Weights of a small self-supervised image encoder: activation relu, moe top_k.
Rows from block 2, named by matrix and row number. Rows with one number belong to one neuron. Each number is 128 + 24 x the weight over its row's rms, rounded and kept within 0 to 255. All counts start at 0. Numbers have three digits each. After the name is the row's rms in percent of the matrix's.
# fc1: MLP up (model.blocks.2.mlp.fc1.weight, 1536x384), inputs 0-191
# fc2: MLP down (model.blocks.2.mlp.fc2.weight, 384x1536, transposed), outputs 0-191
fc1.251 104:136091106168124118112076131153110124153134082147136117063096171113161141133155120106120105178149168120137138147128154150126167148143127127115125163086116132144113107140155086115132125113166133203157162126143134140129104115138148145140132158096136093099125137128126167142112098090128124110128127106157110149118157146132131136125135085134133115115128126145142102098126162150124137084108094096133154123121156110142118174108171144102111146136156126163068087057162095109101120137073124153133115114130120103139132134105099132092148148155109159136129101116128114150102132178152137119
fc2.251 092:133150119087135138110170105161160148175113133132117158152132117145083095098090102118130090119140169082105120118146149136152124160099134115106118131136157113141155150149130119151081096170111105098114129148071112125094137094135160139143115109112113118146123154172176077150129141163130115126118180154120155084131178145105108099107146115111112144134156114185100134149159175139126147162113153115131136148103103122174124127127101138132136150133100139166121124140160138110084144115123117130133120122107080108146142138131124124144169174120130136138116088162119148148122094108124129141
fc1.252 090:159120133163110127101144149150132105088101106090115128150162101109109135098154123149114129159141133152141152114114135157144127137112125114148120135112115099065165158118107143145153111155132115139160086128129175132117092134143133164146132102119148150095128120079157090149105146116151080145094139126137131111114138097116120100136137130143126149122127118109159131148152071154108101165151083137127109111128124147140144083125141155184127120153115119132113111151141089161142118106107143174103163144105111131136149163157139105147106136133065100135083151121137113105125147119143153147
fc2.252 097:118122128125156120150130111099148125157107152123116141122101117170130163141137105122129105110121146108126081107111134109081076164157124133135085091161151115153146161110131077102112138125169145105095089123135083133173148144114128140117097144164152150120105117135108098176161117137099129121142097121119125124131129148167090165113162105214125154106157110139111111130131121125162123120103139133123156156122153140113129157108142132102093081147124106092172142128116174085151093113123167148109120120108148136155118103093097136126110106157144176126110145092133127099122153106102122139
fc1.253 095:108149152128094101117111120147151097148118157148133112200129170134140124104117123142142113124143153114105095149124124125156146140146099178148104133133122167087203143158123115128112146099100116140130095095109137118105082137123106143140179096137127097120119117170117141115108111144080135132117090144120155107125109114157119148144173149132143117123142127148172094117125129099117154053107122106099151127130124133131118077133136126110106144127114130143129136108083143150101141177106185102134122112120077098130126099108145116126137136164139168121160155130081109149150141131138118120
fc2.253 109:117123127143154157136109129128100146107125127153147085084141103098096100100118133149108133114126120130108134138143142138131094114126131102135143118146124121153065160108121111128116112103143150126157130137120145155143168124102110124116115144104157146137174092130120083116149098138117125112136156169130109123087147121134121134111080113115152138128142114119120151130169086163138131148157116149113121163146128123080120157113127110134185164171138149115141147101173119158147150105161094142142157127143165142110148168125155119175123122124124123107131152134183114159132150135108139113
fc1.254 096:169143126129151144093131115120095121112123132129105095167126081132176118125158146094124119151137136120101104137110142167112083155150129118146094107124134094100107115129114098146119151184158135110124114128143158130154148122111131113084113108092128117130126101127177100142140127116160142150078120111157117143077180084181144125089133133140111159108121095132145132098171168131143126164094121114174099112138125088089128119066125132143108134127132166135139105134119120143170080089122117172159063104090154158118099173174105132169083181101124120142154115111131121107127083151122112131
fc2.254 098:095104164108097130156140135107119150130106160139173124156096139120109129103102107151160142115165147146139108123102125145101144141142100089111152129111118136107137162124158128090173129096134180129108114071137114157141106164089144144174131178184142106134142130113123170124124108118110094137110147134160129175104107117109117133181111100117099137157118173091107113112131104142069101136093152130122093146122143101143116133144106147129145152122142120136135137120152134143115092142130160093108157144149122109129151086128136156092133126144094123157082172163142135152138122158127170124
fc1.255 113:159100126099128115157102142130138160140118117095123142103113122099126158116101134083132131125118139113105174160143130100089104175143157095108086060132110094156073095128121122149105149124144112101131091170133121109141137132125083103147093148150142190103133109089114112130101096124139118130131148147153130163124103137163147091114155114097142155113124085156146134118150113154138104137103121132144112130133121107143108136140153114114146116168138106096148153155119117155165152073132088118155132157100149131145098106105118105086127077149118124113135148082086145109139154136139127087
fc2.255 114:148120143109143107164110152167145150131088133110139105112128100083129115140156162164141134116123109140157138138130105107062102133102149176159168118132099139145185153123118125179159123146144132101149143106109122165148129106130164144103151154121131107158147134147149125144125157110103123087126105092153134123170158113106134183158099146134138110137119120130113139129201094129124113126160105116156114118133136135131106090100101180133120115120125168169108164132153129117089108150110116164125113138128109107140131136139154086114160125089100127150092104121130072141134085143130147135
fc1.256 096:088178100112133156175123099145092120148147080152123158130130091147126106109162117135119131119120116131084124170122173116139081129104123163134166088142123110173131116095164185119077160120121130132142099144145099112183110124154146146161060125127134132158115123116168112129087153171102139127139162138120107118139152131119102122158173132140139135168123145151106120153170106142122147120163161180148157203117176121163162194151095133147106117131126122127153146121123080109136107125091132172119119140085073133110136146075128140153091129126120119096170126072158154147167155144143136132
fc2.256 096:139151114157118104061126132122152120152111138153133119147134118157169127129165111103148154118108101125179094097168111135133142098188163114143085157150140164126136104144112083125144117131116135099113124127172132135148136119112116135099190119169115131123102117147124125144114111075118121109162184113121129115139072131127150134138140109143101134095111107124133142108137136122146162120111089120162126114057146140118104107177118114153142100161149130086125120098113166099160138099141144146144153140168154152138116132147130106096141119134111127119103079129130113122121083119108136101
fc1.257 094:089121122170111172150109123141150129143108171113133140142165146131118103114091119114098145172093166112092141075150096139119145127135145179108079117118108125121185134124159135098161141166110136132117121147135122144129134128094128162130085118110128118119089140109108115158183097120111111105124127100111090138133120150117158158143119150095157170133071108110110113108152154115138114112135139148126097148148167123135154128168146152102138120167117107113167143148107114169104193113158134111146113100171148126166156114164104138148126138152137138141142170152116164177150112121159108120
fc2.257 096:134136150117115124103160159119105115119161149102132136117125104140142164112109149168124119089161125144116139147129134143116109137076095097135170150126104128094103113160120101190098112101140095159087121143128155139102149119180128150110150138164120115114163127154139110150143130149121163130145059178135129173089146119150144157115149092155153088154156164173178102139101097160097136165174121116103161142112157102130121140148128110160107117120134182126092133112118108098125127140109107099147137052118122131161078130146160106127136108140106101136104113168174115128135126140123124149
fc1.258 087:090159127134129214130129125146136124089132102122159121125153109133195130156097134147156133073145110120125117154088106152129120103124166158148141128112101162167125168142118154140119144120139156141082090170089167137117098137156112160105118039161150186119120125070132117139167127128110152134132164079150110139114160130108106125163147157123129133170120116105109160132133097107121136113120133111105131179140089096137137136173099124149079149123130121134152132106112096145175172117107126130130103147128136163160103114112124085110141144118110176118135108137088182135146137114125191097
fc2.258 088:094135149140114109098121138126135104146198110138132148135143115139150149110148130138123119144136147103123106124130180112098108130131104121140106131146162156178107112150119122096140164146138140121114126130160102129133115113098102121185107147070132125158090139153161133081100115166121150120159121159132119128150123145177139130112132114126166141103125161071163101096127136145101160158143114125109125109093161178116110122122124107125139081140157132137112141110141122150107113101121132116113121115128098052134100121164137125171130167113164100125132159061138088143149112141136124103
fc1.259 098:091130142109115153134158091132144143127139128163110135154147103137131132117156101100087096143124120144124140160165122103116108153117135128092117148171163160084122094116118131146142169138129126118166111143111131153098142141117137100117168140127120120106150138150157126106150141127113127129125163162114124076117130108121120136101109116125162129127103122132106112141184102082146112188133114145131154114142149143130117133142069129143131104137108069162154120131143156085110126130129136159158085147110095129119138105131113120131109136176153120134095091129146108148125090159159123124
fc2.259 099:162146119144153155138139136133178092113087122137125120134148146089115109103116149152138114140082143135086112122087127113083131120116147132099124131158113107157137095117132166083115145122113134109145172149117137082152125164109128117158117118160113128099133118123136088137140135192133117122126098127103147106136128110155087147131118178094111116157144107162121119145104173108182141142135119119143115139172152145097114108132112096130104143128163147127134122126135156170108124123137116107079127090104114158138145085103098110124121151100175148127144143116101080181104135097149119158
fc1.260 101:170139139134172143116148091122073130087140102137143120131116124113198127125126111122141132138149106140148098110125126192123086137114098125127166152153148143114108075106092131112067144113093127145092136120172149118131122141098134150142142094116132171089112145135152093143171147126132117153123107112094108098138104118112083088117117149134139148138129139145110112113156131122128171170145154147162133144185142153078126113149124161108100120147113130134127138138114182136098124106134141128153122104082121139136104114130150140125149170110125138136158144134124084125144107124113138135
fc2.260 106:168126132145139130124140134153170136142188094127141125110096146118105133141143141157125097117144134120113143114135126127127153136146168153136142106093166116113172119154149142124120111123131119140152127157101119131098113109135103088115090095160117093151113114135138128115111128128099157074136148090129113173154143144161121099146132111120112132110100136138170139121151134125112170111091110140123097160126126125138141105139136107160125124108096084094129096112115116106088133105145069115128110131116139105173143150129097114129081194099129156106094121096170151152084137124112132139
fc1.261 104:144146171155116089153140086168141108118104156104123097088116127087111120128132131111159125140136175116121127175080085162111137087118191095108124164118130112089123149157084123113103111129110094138133139148158159173137122139112156125130171118149071136088116086127115107158124096132130106107135146128132157104094099107107087081153141139111102154128124117113106133159109141127145112103126042116123124098147101157159126110112128133135131125142108106100170136119104141127092138150095127160142116151163129111068141137127112147153127117115149137118091089117145102110161133144142120093
fc2.261 093:162108132102119130122129115113104115177099148147097146156112155121166121131170142087118125135129090116107142114125168133139099144120120124148125094168116141195119130128151167146145096161157136129124151130104133117126146148118151172112108129148148089201149168171118122125104131117139113133100149159138122130148135174122127152122143111146112102160147142143141138126135104135162157132165134126087144128102110101119098133075152164122114127140151152124091098106114162094147089108110113111139106118116135123160132155163122132125102104127133116097151135123095132121099127095107139170
fc1.262 103:108150145133107155111158147079137162121155203146130107127110061107158149112136106115137120136046151056170117113116134104111147146150141115119100144150136117112114125137134130168077100142120160127117126145132102137156111105121135120118091146153132137136128093135146162086095110120139112092131114102141150124142141149069099159136146108154140113159125150101121165146132123112113099126101146097078121179089151118117096158109127107110120102147124150117089117122134128117132109085128127139115120153145118157135128098110136132159107079102111098136135129116122123121147083128128139166
fc2.262 095:103151101151155116123136112114145116131101090136143148149129129141108175099113098136126090105161101141151153112127129121104119147134141110161137115143146157131130151112119132138144169133160146169139149151146140159115105125118110129191136139094154123133109114113098129137140184123122197103116147144151161104127134079164119162113104105076167131152139092131122117139151117113187165212141151092159110132115124156105170097155075161125110145180139129090130143187118100117156161116153088153125146161171143137090106091117118113150102128117124100148119135097106125146131167124100121116
fc1.263 101:143151171120127141127166111135143152120083156126111127106166095116126104126129124140060105144126116188110158129117160105146120140152113084163114097135158146093131112112148136102132139132123136109116120142137127107152120134186136121143144111146134118135146115118167128082125176109171090093144145126111147122163140113145129084110115128116084158069146095154121103151144155066111138143142094101124176112111130106136139125144084108120130080120135115136135159162153125140111136111145127096158143138166142142116147141156121103085129132156115135135121094152148163135090149157175141132
fc2.263 104:148096097134102129114132121141106113083156130116161138115103135124113118107135119132145116113157113102111125120134117120141148107104139121090132113125165141146126096122109166172108129123099128126115127172130132152173112129124101126122129152154161134130155148141118139143090043106109122125110092110101133107121139150098101129158114104148152078103116191106145118134075120140136096110082109120137094147100118129135133116129165116143124151138136145106103111121084122092171099102117126140128161122115157147105098145109127134121151147101123150103183092101080111120122081080146107170
fc1.264 097:137098128123135138128118140094173133086148125128145133130123113158166134155135158154119132082131133124112124129132081125097124108137137102100123154107125136126151090118110146133145095141139134113131086139102144145143133141116097165131127136108139121173121128091145173192100102095168172128069123096184166126074183134116128117082118111178165145085184149102167108136093073169150113153119111153173075098112143165141109105118130184087114090147144119125117126121114127160160134119134152102174106151149141142148137132154140156125056144147127126165101139077178106136133147134123086141
fc2.264 100:166134115132164128125141069143161135116150125093098126136137139115106130158136094086120122109143124129117135137147145100118139125162128111109155120157131155136096135155102100110097150119142112097167133092146111132132117116137129111135127129132118163117103119160129120135126154119106092124148170120083125108109149077145152098185124142103112117128090099141070146105157114104159161137144149087103156152138117118109125148134140144164120129143093103133093119158167120102074122145110131145147121119125136078123162082144151131106139136140148126090130146146079103088120128122140154112
fc1.265 099:113141163108161145164121103168126101065143151162092116125102124143165120117191114098118136146122095126156093102145158094153151151115089139155092111118144136093111147139118152135149162118109088149123156137104122136134116113131083177084095133119140144137150084134169088113129077124124116111077163140092138147144127138132123130100184115182137092138113105175140158137095134159090093180095102097099150111121171173107085157149139157136090094083121123098130088136098122133116078146120114121085147135070144111140129122126142081113125131111128131147132130106143129099102135106111128159
fc2.265 102:130105132156090130103128151150123117187098088118111155121127123110099116128093103095143166093140146115101152139091110136151135111104134116153149149114123102130158120117119086137110146154112080092125122131151096163126114155123147088144160114186151121092124161135106155153124120154112114130183154135135171119123133105155094156139083120135091133108136139114125114093141118143157168086128144126137109118149113143140140121164135134118143134137129134164157145149142110192129154110133136101170117103195120120118145130156116149149122143139169089085114128114147145087162154130112099173
fc1.266 095:143127128131182140133117122128097110178156120183131121123071114137158133071142159105134107180129100101093148119118144137176113135144119142148089164142117141103130121116095150117145106131107118098158135139128132114141128123090091117114173092128135126118136152123103139150122132169089144133114100127106127115095155136165127126102138125146111099178133159086087088140153151126140155122113159107115177082099113139099113113134120118103147155120128129152159092130151154124101124137111123114153187113154124167142123145132126093135147155124133169101094176120138123139190132136143131148
fc2.266 086:121164123133125138122151116108125132123181082132164166137165118128108093142133129133146121160151098139144138151169140105114136108140078146158138108140113155145164147089100145103091111135124133146084117135105126159088118163152126114134098124090162140112172113096120148124147117100178116164130181126119110146151073146143147138104115138127087141117128105145106161115087119085130131132128122088089147169106125115121159118119109152135112114127145091094105133077118093153126114136123130120111118134102170124094145112074131139081116108124173105153136119103139128145107114082077134079
fc1.267 100:149118133126147116145126141144114123133149163101103110117118120162104190122094140127090135143124143123110148121157143085122128137104095135142098103111113115137159126088131110132132140116122088104143113097122115096170138137143169078158135152110125163116158100108116135062126108151124123109155100152109110054120133095119157102126094137181142152112167146103089114104111109100114143132168112118102150110099153170153084129138142110121162170130112131108176108094126120138143119135128086159119105123102140086170142107156163116143135100121159124121142138129091165137082108113157151131
fc2.267 098:129124072114134133140164121127170096120153125140067105105150090120139121123115135104183106091142122134126126100118108115093127131136115122100127192190100094124145152118118149168138166152187144096138179118140136150069121180149177137104159141158098155132146115150170118164134150082133162163120099105125136158129124130129135143137103120132177121166123137118171106150140141131125100109064135151159088122121101072095133113196131101178137097122130113106140115149111127114117102089112130106129148137122156111085144128099097135108109113134091130142143155164133122106134161130094117128